From a checkpoint of a small image denoising model: arch unet, 7.0 epochs.
Rows from block 11, named by matrix and row number. Each number is 500 + 40 x the weight over the matrix's rms, rounded and kept within 0 to 999. All counts start at 0. Numbers have three digits each.
# convs0: first 3x3 conv (model.decb.1.0.convs.0.weight, 64x128x3x3), inputs 88-109, a 3x3 kernel for each
convs0.0:521504495460431516532495449518539501498450503517458497504460507550448512545518504498466516436400483527511517505486497514531526496512534509509499519521498477524429494539495489579504511469478502526526441494473547514480509463433550429498490514490526555534541452515554527485501486492495495511494489473504507515456505456518537476505513524511419491525470487525465521495490480476438527556533530459478528443517513499504485484486483504471503484513466482367489496526493465485494501483511517470521481435463534471486487555513484511474463421514499547487499515520544514470462459529544479480516492461530573482
convs0.1:537479511503545502477523465514477484520464476510524510542475512467507486529506505500459510473541535521489494515524512493496463482531478542490518459481456533526516499537516473606514494526503487506536534574433465482500471516494478590462489532473545507525540488487518514527456480485522550559513480493496485498499500493514504498460493447525471465476479558508473517510500466516476519491494514470516534479508490531461485495520489503499494468506492547593531453460492451470496472560556484503502519411487525488514517525458525501499434472541545538506500577501504420531518463440503468513512604395486450468
convs0.2:532466492464517511504503525501475487494455513500539490539500494472513513523491502474559496452538537497468519468555481509440502527512522475533497505535515509483498533451466467509497502513503489480490553478474513439526493459407551543505479494493489520476475521526485503479530487506498499495498478494499480495474460493501525480500459498522509537486425526474507540514495486473492477472496543477494515482514493491514467485501471506495491494522488525545529473513507497493493474518481494490511502534489497475512483479495536443506478548518529456484534509481449444521533553484530506498500558409495486525
convs0.3:488476538499478524470489497479484471500476490514533488479628516484533531493484485497442494535526488506491483546509488555589538538441482473491496477507554453518503505506496519488488487518502533474508491478547510449483498483480488533475456531464498463479507530486464529497501507477508452494514496494507523523473513473521531520495534510507404470523544519528458491511443536520469520494511515504555502508465467474507513450463515472496501536563497541488504475475474495499475482504484500466483515477497480522509546480453509498497471439511539512510473463490481500496472463498483475480490563425477512479
convs0.4:527518534463506502455506460507484521496450450522529499483513525518467533498508493463523492484470493517498510481528504468472475501518490491518500545498500500486494519510504502481503471444482484528512495492476454546499502479477470560488501509503514463517458503517477495538480541497528553522476536514468511475521539468528484537504491493474564519489469484492510505478609476471533500500480495453477475509453486475475467539445494502541519507495545478525503526478477481499489499467539493515490494534512502477528502505522531503470496578508515479474497485513485481470607525515517485533516468477503531518
convs0.5:485496491491393557540492500496542486487494479460492513492519510515496504503510524491471535514547463472495488467543448490583476458477588435527468534496560517475548499471513493517531487523504526523545396543455615417566497418548559446501521510514488557518501530471494486516498509502515508518504549493496533497528505517516517476499523470467486513464406486501452499475519520506439532501507480507547489541499523527488526507521477520472500591482518463509482493563475483500472509493527498513503462533485487554467481479507505507502458561514483575516527492569474565459423573518554435525473438475532480446
convs0.6:473520492542541500465497481478538502500530552486565483501471474518490497487509470505524483473458499516498487478545482484509469559483507464483496526528480471508491490496494493518527517503479511544529520547479520485540483515518566505486532530519505514499511487494473502519495484491565483509457537507515529511482530495526464499513494482507552533490557492532514491503502488465504501499462474520488456469494482540550534515600530436528502498462525522509473558455475452504510499529512488515486501525502504497521501484498501520515512527471510502487518532508517527511519547511494512512497541503493517524
convs0.7:502508467481512508538487484488494501626559517544536514445501513417495545511499512539542502476581513489509485443468489458524474537521493525533512496522532493482496483483503520496463498502492497530467549455520533497479509488507419518531475485488514514527399444533488460501489517496490537498509508540482525519496519468450486496453520541583552504557495564557544537476514508459487545508499491435551458500499503505470473494524495512518511492505520476556476503468509489489491551544483536521485514496511461491494470479535514449516554510469490447531521452476492470517502524489476540523528549493498525543
convs0.8:523510491516451515508491515489491524472483501481502497481528471518582499525500476434451485491636395485491469492521539497508516487464496559462592493465542536516525511492474503410495473466480471487494494515484504537475502486543564531545444488464508448503524546468475517532502486496514508533494505507476534486535531521505522516513480493526478549533452464480534488522539534467496530545497512499463555502502471515494490479520516489492521519486459512502504493473506500487513531508547503523504565474538458491522523538476520497498532488517467529479524501485468509490469484517485489526542482477499525485
convs0.9:470569513466450460528522549489512468466532512488487483516516498484451534495487509496539488508487504475504509490492505491487496534533513468514518484472501530471491493521478449500477511501485512499497475458515494451477532549503500481536494492525461492496458495510513501494538496494488511496486512509470502484520501502451502497508550504487520502493526499489546475510525486502515528472464477486503487517500501544506515488506512530468517515479481469468508544531456466502485502556507488494504474490465546501471486507506516460522524567467524428552490505505578449504477463494506455502512532534497469472
convs0.10:497489564460558513484501506480492472515442501496487526479479522491494504540523518497481472496453516486505518503457460464537526525506489498475542465470494505519516486485492523416523496548528545489492503463489524587484506515491453482505482527457512475469492482458521487504468500498548484498495502469513488467482586496508532480464511521489509518463467502497580500574536537458475482441461496501508521497551503468475530467463564510511496501438525486435469514484493482529484489582514502533486496469485529491524493523514518522456531466480498517515479532524533441487498511534495517494530473544536527506
convs0.11:464491504529493539486473501498516507488524498510456495517495501473533467492529541449513447515523529512467501525483490439530540524519481451430466545453483576555520499477487499452507455478455507470469488517495499501444504423523454505489530483507492527512489443520495441490488475480520500527480473516458469485462489523486498438526524434535491487596525462400460451438517534531569514514526533500511507543529514496594530521552445507525493504501527518558519464516498532492524456480445463445478495482512492513478463542504495476477499493452500500537497512528491500490484501468497535523488506508517539501
convs0.12:523498517490583495525454523524538469505416511471537494498479459503491513495490510532505493485513504508472498476443531490472506457545502520511441525510480503468470527501472464514509495495469495529477442551556515356501542490536494456573514477506472543457500443505532501481510555508469517472460534492544527493555490530521464520537511512511497526502493502490520508489550497483526508491479480538495447492482500487514480553479522532499505522457467461505518497489531452461463422558536521517507528529512431457484505514498459557494490630419516408553497452495555503506561572434524474484484415514492456552
convs0.13:517548437503439503549506474510517488528493517472488517514455485488508516535497531528527483525521529503505499477495486502482551515510470502489451486530526510527470483504472524584540509476499516503494471544505477432453489511462503505520518503484462519477483480488490554481514544482475497509469457469507534497474463474499463537487542512512532500491479483441516459508544479500427544491490495529532509505488479509511507562462476471498516518510510467480416500508512518534520428596557510497497540492543515471474449535519529457499545545571520446492472470509532535507515520499525535503433472506503458498
convs0.14:511546488494557517532532495513512483477470487490444490475411493459509474475544510526519506541549509552510519475469466501513485529510505472468469469492432503487460501485492481584497485482488521538482495477497498524472498484489483460501488519485477506510505471485495479531476515525539535488485466486487503508495486486488454507495512476512447521528513500478500519470517503467454491501463500518544512504526494510521500478521497559496527493469509458530478520532506496506515541546522509493545495505493548472512545486478495524530497450544512564507503521510542491483472492536494488521482534483485544475
convs0.15:486504525522551502507500474497490523514469533487508495512474509530508491487480499470523509462532479474483489525481499523512475523514496479516513495506482514491520488528503511473475487490516517504478469486514494529506500489516481477511464519511519519483442526531501464457511516511503511490504487480541511486513533496501490530494514502520489540476504498487528463507487494502518483510522524517539532497535515479490552485524510489504512442478492495486496516512491501531524507522527510507509490499508507533500507508491528472502490471465463471513489486482497442556520507490493514490476519505500498504
convs0.16:536528493493502478486551531528490496478488522507520480508495503487522497490492489505544468459465527527522487438523514470483484505494539545522519496506492530528545509514504498474466478458502481498540529486486471525514510474505561410544517514502497481495541557459500413530522506491493515480503519473554459490517600489542501515500469486500573537507413476452554501471594530514454503507509496557463476517543504542520530497521490502522480466519485463552576497461506465475504499503518500494495481481505501479492491513515533500478481557525489527485515463540486525532536449512524463497434432540518476461
convs0.17:458500473513512484472473460533489521504527501485496486497539520503590505465542510494544480479445529495542454520454515510599516499489529470459518510526530492507441526510489498571487486510502513493434423434591498547492499467520487499433490537484531454518525561496523491493535512484549553498504527521524498541467566509485553504495557495481478486566455480499492487554491482445528513520493494520574520467517516511472499445544470489578463493587546415456448557499501500518470483501526496473471538427527425482473551464549477459503491487510465518496517519457456489501535456606444497490508504451527595471
convs0.18:477497540503470441482522462528476493500502513536508514489536474499519486479502505537469473471533512513489553525475501510567515559441467464480481525520499506425549499518513501523474487510458497565503459437485510558481424510470461629487460591504528503496442538494515510453492506537503533474518477464506486499468504509495529516527453545510523527510503437485510491510448511507522458499474513507480520477483521501492493517498541515485511517554519473438477484566509513471488490487503490491506506488489529498517503568465502496475561459474519519505504506482487500484513451549479530474472475542528575497
convs0.19:554470456473494449489477473499538579491462453481488487519517496514509502519498518478551501473512522482483468527467516521474501518502478505514475520497466504501494514493459494463463477480461523531511487466516503466506509533441510474474535528498524492451510508508500488498524505481497520546469487516531526512498533491484490492513514569497521488513514497529421521442529443501513469514534528506513487515498503494569527531537439488499496477506492461548500503476465484423466487507431496518496514481458527504474504490514447562489486464423511490535499548492472498468513492516525495575501507481477504532
convs0.20:485556525569472454478491489475503472471571505518494516491384515497480475505502470517454476494521508492485480493420509517545518498455518524551465517529546508486508501490519513583503454507531540533514475465525507512460515464504520481485485522519489487515457481458513518473496462512504445454525497506509512525460447489524462519494545506536554575526495515514455493507505456468460505468442453489509487503523527480506526555515514487477507489493512469540494530513498497461461511477491501506498521469510498511496530527498495497506625459577437529509494572472497520604546536445489468534484548396493526456
convs0.21:508486487521494478515515503521505533521518530502526535515509514508547538535545497505513515510486533476535547522499529496517473456534504506568525536498545552532533479497490502451440478463454504519473489498506505548529482489495473483494514496479488466490490470513494487513517517505544489494477505452506499504478502470482487485526538541544561569500599536495481544504507523486544559505531522522493517519521518529492496522503499527510465506488516484539495523480512485511497502498504503504478518536511467479516496499512529494531484493482466487487491523499482484474500483525507526505529546535526551539
convs0.22:498493452543541523483405440526508527499438489534543541485506464534510501484473485500529511496515471448492486539508454464420469468434460520504475489546499458510508483520486518548500481451486488539523497435420500576560476510477493539497499443588520537499524588501455471573464467488526477543467496524496515503490471472516484527464462442491527510503495503473489503521514480504460557481497500512498516487498478457505473512471456527522534544470490497522491467432504493474502543524500508504475471509489517398469492458487502495512495475481542480527502525525402438447581602514503540513498471420508511526
convs0.23:516508495511520493510515526510451449497488524490486481536525447470451467493469487503818518471447501493432482509520517460430470491481506477452477488465488537522525443501494502480486513511504496463492535522524493465494494596547488544489496492484495649541461585553504525501510507462499543473499474479507527491511503477496499492513439441514528510486469479509489487504509483501484497444526520518468519481503513479528471508518456528510501459547474507539508496478498502531485483480494504507508499476457514484494483456459470435547530542515525491496519439480507461534497507496519529470490553447485481499
convs0.24:480493505519492490514497503488505498505526500474532514522480469475419484508573491443504488483396518494508490534504533572494528491483499503497537510525519495504469494503491487527469493484490517493496556469504514497493517488514498483362483537502509557542532392489457435500481484471518496485501465524482495500502462477513489497498554511547474470553502507494475503484496506478498489522476519508465504547504504515542526495525531494490487494524461563531454520553524489481466496496490460472487505445525600523505552510472535474524498448525526542495532499501506416504479465539477499524530541465496539468
convs0.25:497495491556516483488495517491518510468535514471467496543468469501498481478538475500487523437524533462516494511499499500540580514483547526492501504495518557522489501508488492607488494476488504507508534533496520480526478477469556491477519531497487544463467420449489496488506504502540525467494533536508525501532473505515472476494511509489453465479517506493475509556448449496508472502484496523505515522563534548437532512553451539533442513454485525481529488541488475432507495525418496478524469536498506502502495465503502452533460476506501460469518458490431544524516481451489486439538490519494422501
convs0.26:532506480446563512546487496480493459463654538478489506494460460479458507500509492530453505466436470503489535486475517500535525483481483501514499523530543473475474522481493513502526500511504496506444511513487482482471530516443457511530518499498516499485519369501524478473485454505495380493487500555502456499534428481499526533468480492454646560483482516527547477533493533518508526484496461482490475475455494536488591500522528511544522515463499487490477517496504569527521457455432507515476493507518477475494472520547518522445475545443494455511492502526534576474536540453518515515507480556504499520
convs0.27:499508494512471465491489501507534515518553508551473517498502490509475479489509516524511501520481438481464431494495504523506531507475482512569513560559541537530512471482510498484487503467499493458497508506483517533506521476479499521486496514510517552506529517531494500473502480506521482500473491494493492493463522461490462492544539514548545544539528510497490510498497531532503517525523541533488476518501520488494488491510527508495524504525518516552512507522486498506515513525501514492524489479503502509512507472475492495514479498469465468489490512520504490512495513509536511529526534534547532515
convs0.28:506479525503505507513482489501500498483435451503462497507475532503536533497521517512484513483566505502496503480482506472489507484505482517486497511543508471509470502518512527542507516497518515493468443508498527509483498513516492434457513486496490533498485460464524446465514523515506485466501496517487495476499568477513509489479479494494475456454473492499499516486533529515492533480479503518483497521542517488517525479451500500470514474509492477484520521472494479457479508549476528507501485483507504495461527505496482446494433467469518526494506525460458533504480513489472481449492501508523491483
convs0.29:425506505531500439463516511514502463483492484524481476475574508445567522458534519495477509543502470510508523523517542544555526509507527421535484456471471472510472461501502500509492512501495534456535532500454514498488505515452452519459468524466514507517411543478486547459509466484498506450504514500550461506487452505543458510520508498482528444524488517506475530516488463530512518531523513490509532480498537521449460560461496491465465572492458536475499526490496528446523494494502526495506515526456516479504545429480522484504564451489486485496537483530563390516530423508529475516486475560533443498
convs0.30:497504499554503538518539543499472535440475577500462464458521471493471512500484535519473505537484448521479471470504461479533521475519576514478491527498502490518517499474509481506570472482463492566479472563543476524522501521479537498451479548510522454529477455443504499469489477518482563467520521533537491471541438440539474484513516481443472582542467487531489505554501435549522452508489490527520501489519540520508543529498551500499532514475493467445549520496478541524529518452539506511474491489497476544530508509541475519489530523509468490508496495495482553571484490509508491490504457520510469455
convs0.31:495523518500462517506489498502476508463519492459484498545541499544521457544486517504507468686621403532532436525524525493551491491504498463508535439436489488456507503481520484531500456486524453599479520486538505479482493470510563457484517491504482458513627541521542469517506489541574508533476498508522518498486492502509458476500524479502443472481452524496455535487489493507436514513516525475467504489490503476485468543486498497497482498436504532505497559545517457505527528501513459502523467504511530533478551488493509539477451533483548525486507524499445509536477529465498491489523510449502520475
convs0.32:495528548489527464497512484540542482526536601507474502513557560471483463471494497444519465524411503541498504497441449507553498498476519499474465503509495488491507501541544557559493499448508466482501468565513493441456438574436486525479486463530470496457516578478488475503574510555478495512521537537527471515509560472522506504518548544475518551500466503543499527497500521522525492539548521496553482509512508467500449499514469492477453471467486490545506498452475461503448449494464477452463483518488479479487499534527473536551494583519504515512506467478512628490506496469510454454464495602502529505
convs0.33:447578536435482496546480611478515436527487493484511466457532539501480496483521540443494494501494532460544518474528511534507463535491523446595456419502537533485557502491502481525488510556510491460520604477553491397586535469533449480502559421514419506489505510495469536476541509512498533459525519487539491497508510456492480484551502519494524469474525448587519454407477522531512430467536509519499483484535519502525468533492470532486518522375464617514391449543424469528463521509458497534484474523417519516483571454510589475521518476519533444524451365514569507568414466511441432507570495546455466524
convs0.34:473499495525454597522474427506493523500485452520462595490501495471520493556463547577447571492542472521439551524491496515476519566539477516490460524507498545443506481511533499499559437474496438520566484540456532488693489508513494454533514467458516508444526497470539508509526494491439466535476483455487528485483483498454518510552494568482498544511445499515445441502485570487473521494496528483508541479502463473529447504489483524442528433547558481436502466539522483539490471468538471502524505481535465451539421496449453488483535438521554509481434561523558429425451609515451534492513502499461542536
convs0.35:507514511472475434520548500499505526495485515477464501563554482486532523507509465517505490506452518487556504520528501518520501460475482503484539530517548465508516449461486469416499497486452441531490504475473529528491503520527499454551547448514530510490524567516498464526449478513464514515474498477491487479501552510482482508491511467549526508505514450479537507507506482504540485495490531469434514543541524534508524479544456493482491524553506501520520519503492479468509517454505461506493507520524520559501495544520523512553494507479522482510515485526541478490490462469505501503517505506519494459
convs0.36:527523460554571507529508460501469500465640500480433513478507510499511499515496548497474479485461537486496484502459470492407493538496481514438506508493485514480488453554524423692478431453457467546477549529451495519458518473489469541509458525517495476512511477527516495478514460529513533510508482544520486537589377500481483451452494495509601535496499514548454498510470499486501483461476501474416448491517510514474477565587521468504494500508491504463460499510484456557496494454515470478512480482461559465506495501507519497488506686502483420480489504484478604484531490480503508500526442587496513579
convs0.37:484486509490547515473499472484521477522524494464537516475498498502492532498490495449483514532571490471513500477471493521501505500476502473550473505525502515485471473538503512563482485566485474462486576544523571434503503514495543483504540476535425483487563512479518465447484535507504524455462488492488493488522484497485460507497540517444500480485480505456478488437527500421496460490510527529543489486530505514498468510490531496521485451479476500505512489475558486528467511522444467497495435515510453455495448506515451481466526505523503466467534455496522549495465459501494479505512387536536466532
convs0.38:540499532465535512534561493495431499487536549489477515509472516474542507532520505499502479519495487492496493505494545489486440444551478510464497469510483503546487507492514517479507523499506475538492532499474448514503466538506484507519470540456510478506499478527515517487473487479511509499516469457520506522468468512517473513460509473520569544450488461528482522526480526503522510531510526499498509510522497547518505476495520519515540487520536525517546502501494481479513503501521490499506511478502507461512489507505505560484504536538473534478495526503495560479517541474488530472460465577517482521
convs0.39:530492523464464478466530496500497519510510527535493489508496500464513484503491518502544510494559510488526502486528504499500490486499493462515466457501510464443497525502487533545480514523514483504497512518510497487493479469528522508515516450509567455505530503492525507476475468515502475507524510501477485498472484490495481515498506497488518570488536490488529552491485558502470498489501474463451478455509489465496476427469471441525496494531478516502539488472502493544502551546493526505480484473491474483519469501493541520532561568525511517478477504493493497541524475484490511481501499490520496489
convs0.40:495499470513491526482498526527514527528489494493487495498441510517482519500526503506519493486511469473503509506486474497489525468502458511492516501460457507494487500486505493519514507485501490513488463483467476424456507499510511493533472417536491516512479497520511446489514498519504514527512527509520531531488482466485483513495538498500507514487484490503482455512573523518478497537482498505543521483506486548460514485534493490460500498528504516489512542534506508506511493492518492515500515494508475472504499492477486516503489509512496518485494503517481549492476449484515500476493474548497436501
convs0.41:454528485543475474492468485460385483517504494469540480499495490479483510479510462497490520494520455512465517557493524503506481522516513488455466521461478531535512449521478410564481501463504499509524501436467513507542481491463482537465503485534484522525530495466512475512434545497449603537473398464517551509571502512512497517469442491488491481485512478571535466523559546435469480500489485485493501553511509501504444500542512540575517474544483486484504475521497496548539512550552477527501478419458476525523480503516564492477484511519512489518566550520509545457522533528479514481512471566503553490
convs0.42:516477511536504543544508461508497525576504518507475495465497462502487506544493525511463522485528454487504515499459496502478466449535459509500509524522490513470491514530507497466481471504466450552543495495436513466524503499512523470583492508541478502486565535485487477525443488482531530567464454468494504497524512507493517463478508422564521602487519456491482525552511527492464497507501493519536488493491456523520498506532473516525534516518460484542537499447483504514515532502559492517483479525498526476486488536513450597492437598450530511505506476495439569488451593511497528480465408484505449530
convs0.43:523535453446569605529505422469500489557459520512471520567465502445478517515504463500440539553501512538466479439513507502526528511483480499469500514463528523433455502534478505487526500512487449540482458488571467575452514502457499506469476446475508476486505469537455457509469487515511477517513503529489498514511587493519545481471553529546425503489428591463501494527554451498482536506469474493512512540520483489518498502505551481416538524480567464510462401525500461479497521495478521464508466504511497540476478432507477518493392463582508549492524512484508482524491538558509495558505512329468567451
convs0.44:498514575524548473569507522482457532484469553485515507491525511488494493489547484499519469527461540508452509500494515415398489552526528541544529444460464477545534495530546505548523513550474413488502603553490413500469487575482454510484487516475483469463523479488531447536538486520551560528479506514494462477498509472492481527519403488535551531505509469502490551498528513532502513529555513505490496503551498448503506500464518516522500399463439581597568475441448483553511457504521476565472476491517510522496490499482521483536515511440485524522551518442476485502477462463425457473539530578449561460
convs0.45:486454496490510480500509486524528519526536514517495499513508564486504540519551504511431474465505496531542574497510524523479500493474499487563508455508464489496449487477516538483471483523497497490464547489438508485493489527466498538532486505544474484490486468477545495482535488523561485464543482517515498499532490486511490500489482543517493492508520524511499529510434451474575511474436502511515530455509528508506484518467492503490476504511440502481484462490492504486472539497473487484496490483504521476488426560496485493503534504517510498514513493491489465519506487477475555461518531487453500547
convs0.46:533507508534537534466507514480451474532500514536514512518483468538490498490479475495514471470534496492473500441501530527531483481509494452492549515518534454493469522516470516576489522507485573519445466480562527466460513434551542513532463439525570475525498537520528470507487487520514559504496477514469487460462481481483551509514392508501561525462539450526467457511446524476557492510548530456530504489496500468522487479477484463502491475513474554507522479500489534517489515512502520503486463460501536516497472455489407532493581508532497448525390460490460469555551536535520430371500484509522561464
convs0.47:493499480529491535479501502421520527475441488450518499500533484476515560498493449481467495484535493532508506496503443434464448532489514531520477478516485497486488528499485480525557480485484516466481534543536489491487466496489440475531504418493496508503530487510449507476529495504512507506527523515509539509496480504494515519464474506487525492481521540476537484498572460479477526519594514547519494511516504510529506507516476496489470463465532569547472461478536490536523483522486507480494548495484545415467491487459510444474511521513517555464489484564463530463485508479501490508522528475509455549
convs0.48:506516449493484505434498429536429507492565482531639560495515475522514543487471463507540505497512470482423501507508528533375514489546514520534533525536463466526489519510518502570542546557500487505497536524507500526478534550471480499515415510410533551509503512502478466456470474475476501494409466479528529528482526482435466463500403468541555472514556500496504518407481512453470476503471503530481506497454496509452468475520451455538513506502499499488530492433489504546483497513545520581460514522489499485497515467489500513491544434489510461546471538503514511476552535477513511503494522517513486543
convs0.49:523469505511523504503502507486517475538528512516521484498487516515498494493510491479478493503507504495461511516527500511492501491502486481491503508501495481493522485492499494481478511519501518487503510492479481493499531509547454456499512551492476502521501463511489500499518505510528499552501487489522475504514521524516527511453518511510507502472497472520485527524482558515564499494458473481413512516464486501490501520475535522486513494513506529538494481507507498526475487502513500487493484486488515504514499515478518487519511507500494505499516501536540484510481523511512513477530484440497449485
convs0.50:486507504474520497484494456516504538494587473521476539476517471516478469487501517468522497490496478501460448505444494498471488465525521509553508475537498469493482529496503531472478512495486495486484547514484502445532518505546572471495488470498489510551487514437478510472484518487481431484560511513478484464491438583521516457478491434451531559484526541489532514432448557469496550533505494549449449541514502480530502434401425425518499485505525492504510483503490580550567586553489573490527538514503459456488498514461479519542538546550542448554533472499507559456505485499500491451472508505472479520
convs0.51:503531470504489535489464440547513525502491482510465532524483486514495540541534474486523518481446461511483494533518476466429560496518533506504490459500517469487486479500506519527491504444478495536528423459448492575506477543468491464468483581515481497509511493520546499496536467492469537510511457497502521497485517492514471500498508523530495451462477485505507460526525520521440509504488463516525496501474499488488508504503505474475498529570518426510502572538483509487485527491528513475482515469498450512473503490463448525504487446559492480498472553483436460461480534581517478507446489475526617450
convs0.52:524535488565522525494455540484522454439579562412548485519512516500486503506505482494494517504503483502529480463533491531471435484545474506503471544502458528499479502490481485546481497496530493493481511518545520465549498501506587438482561507477519506501473577514488471503526447476492497504484474518511523524588494529526518515500484501487541521486545523541557563528447543511463480503489499513544556523493502520530535513584571462559525513525485494518512502426526511528487507490522440489468494520491472500481504493482513545514488596485502493478522483535470596515482579509514488502471414531524485515
convs0.53:466452453494492521518504492531455508522531481488503523530520503465521500503477487453502498509509473497510507521437494515502539506511522487517499530536508512489483496496516513543489537561520509519479505489529528491511469493492530536541529518512512403500468532467503485491530498507473522532504518534534525509443517530484553522510563546504575485507466495476530510468514508459467494492519485506488534566519526507451432498463518450460484488478551482481480465486503441405470515499516520470470494463485494501534525540511536496513493499500537511465541533501579526453509497511480491560470532522498533493
convs0.54:512479517513486523534506524521443526529539510470546486540488465487470490509507514536439541493549474489489488478511510479523547522558489538468556486513506539484477509490474465499516457524466492532436485540531557432510466570503518462504544451510526485501513431502487548482498547490500482514533562497483498486519551535500502499517520462451529507497512495553475510494506552448530437551507528546519508520518535504492513496545464514478518443496534511475452486535499533496507448503545487511500510497549475529501534496526478561426482512466540456594469588431565546508474403471459533484539567483483484511
convs0.55:491486495529454457477538509504526474535556508480488494540506499519528495509483481475475512498497485497511501474485457491571479488467526527507518476477497512516504494524482517518526492450510554529528459486465487565479525552469497484500456568458523515490521503479483509500478538514468528464512527511499462480539480550512518493491501523461601493519488515521516469473483475495546499495492497511508477495497515517480499499515501472538484477476493481429505522491486531484488515526519483461519500531482552542524534505506478610460513600499468482494454458523543539473447481488488506510511450508512523505
convs0.56:499451476485614504500455457519523526461496511499579518509497492473508481480532494516530501480512508500457505461520465446424498535560515497507514499494489486483465508513482497482488531515487484472484513519532494504512487485509472549512534509481517500505497481466533485508500537467509503526466537511538502498501470515535481516512532468481507489480612513460509484493518519508480515510521482523535471491528504495472501556475546486523490516467519485540440513463534519549516479448494531561511491486517519497455486521496500431533558549446507462513539513505409424482619487526508470567511519474504416511
convs0.57:505468472449497553532459479514522507515519530474497498475567505524448590474525484514496535453439602506471525503535501527485577494542509527469467495588479508538470477499463479549492519529505491486476535511515483542523482547495468480534505543475446485472535394535423506514544496483528473544450497460487456493512536514485458476479508496507456503477494536486489487485525501543435504496514523492610493492560518496513529500501534508498459464526487539583499507475528497537535501543455527537483508529504528510456487513507520431521468471452517487469498552458508557478477522476494492469523503553502514506
convs0.58:584492503482497446501550542520476491557512450529475523510496476441527508592525540494472515547529433497473518471525524528466459490515539547492518454527486519508570509497479527504461527493510358533647531521427338506668473512524451528526511478528511494506552479440481471502512497472562499499472512495509514530493491485472482487486448462602497553438452368516483472521483483523511516532524492510532464524519509507482526486496503494509533458494440502517546472519471467456418567511465502530550503435444555488511440528508524494475345497581579508544513535562427508563441511545468494480452491562551562512
convs0.59:504591559468338438557528519478463506543526538465468503498544501493483481530516542504512504501440550493494500496425511450469459520487524512513535433395418580571536497520535473443482474519508502536538487482424495524547482474554488483465479555491484474472552474425484518517495459512549521470466476472520506529502534488484514487454435457571644591519322453487545519513531523476449504522491493481468503480549518512487510467519490568515520494439443495590573455505468434463495491475493476507506484527475503485513466509507575545517415450473580544503496494551504547440468479536504494513469499554533545502
convs0.60:532492482524679503484437522515556528446533479458523495462506418514510547494527524497459496502543469489470543516518496417408554550529532485461441536580507483521475509511516506552477506515484453474484532530512506458504527520458489537506458525472508521518506462535515433472533513482473512513490509502505505509510485472500518510478408539522616471495539440486444491467632439479539491507502462489471490479531503501545493467502510493518465527529475490525435473501483512558487434510492538536500491568488486452492524506502495498465515548523470478515574505527507463462512416560510502534490539505516551497
convs0.61:522517487475460506526524500488517524504521515508501533523749506537596470503453500510461482499635531509474469512517491481486488475453501496464501440551506499512511513512492492519529506499493490467495496524458489505514516543520454526547503488500515532499410706495498524539506509492507551510504493490516505492507525511492474468491455527519533514469467504491497478495482459496492506506528472534517486493492495491500500501515529524508510481504497535557535495429525504509473491495495523498493482502480585518533452509516502512502524518524480484516510510498506504501489507484502500475498481449500485477
convs0.62:455519474528483518474520505499484501530512444506491498498495465497514488483448461538484540484551526483472483511479504497427457516498495476470460520562542477475526507492502496498527524510504485457513492538488477477471482501534470504517487505508491554503442536497476505484461547441514486502508527492519529495468510479499503492546512457511478447483536509480557528498453504497505467468536508478523503485480508509521473462509460502508486520506469513564514509507502511492480490502543522519509556458530535542463519469524491585431488581487497499524503468489533419571455476500488471481491584438490474501
convs0.63:497500485496490509510532503501495520454528482512513534461450501524560501557504541413422534518565543531481564475499471434461490470487473531510552515533548486429522498512484480441516512501488514460511545513510483480523558434516488420557513462461431515512493549495521463473512529495487455511515479485529495510484456451517509525508529476473524530504480519498524493470474518526465502483518477497465484485500478478465523488507481523506514519500479493449542468465477517486462486469513501475477472513510571506516425517509424528496503569487503500487436472516448530507498499499559483459573449524502495490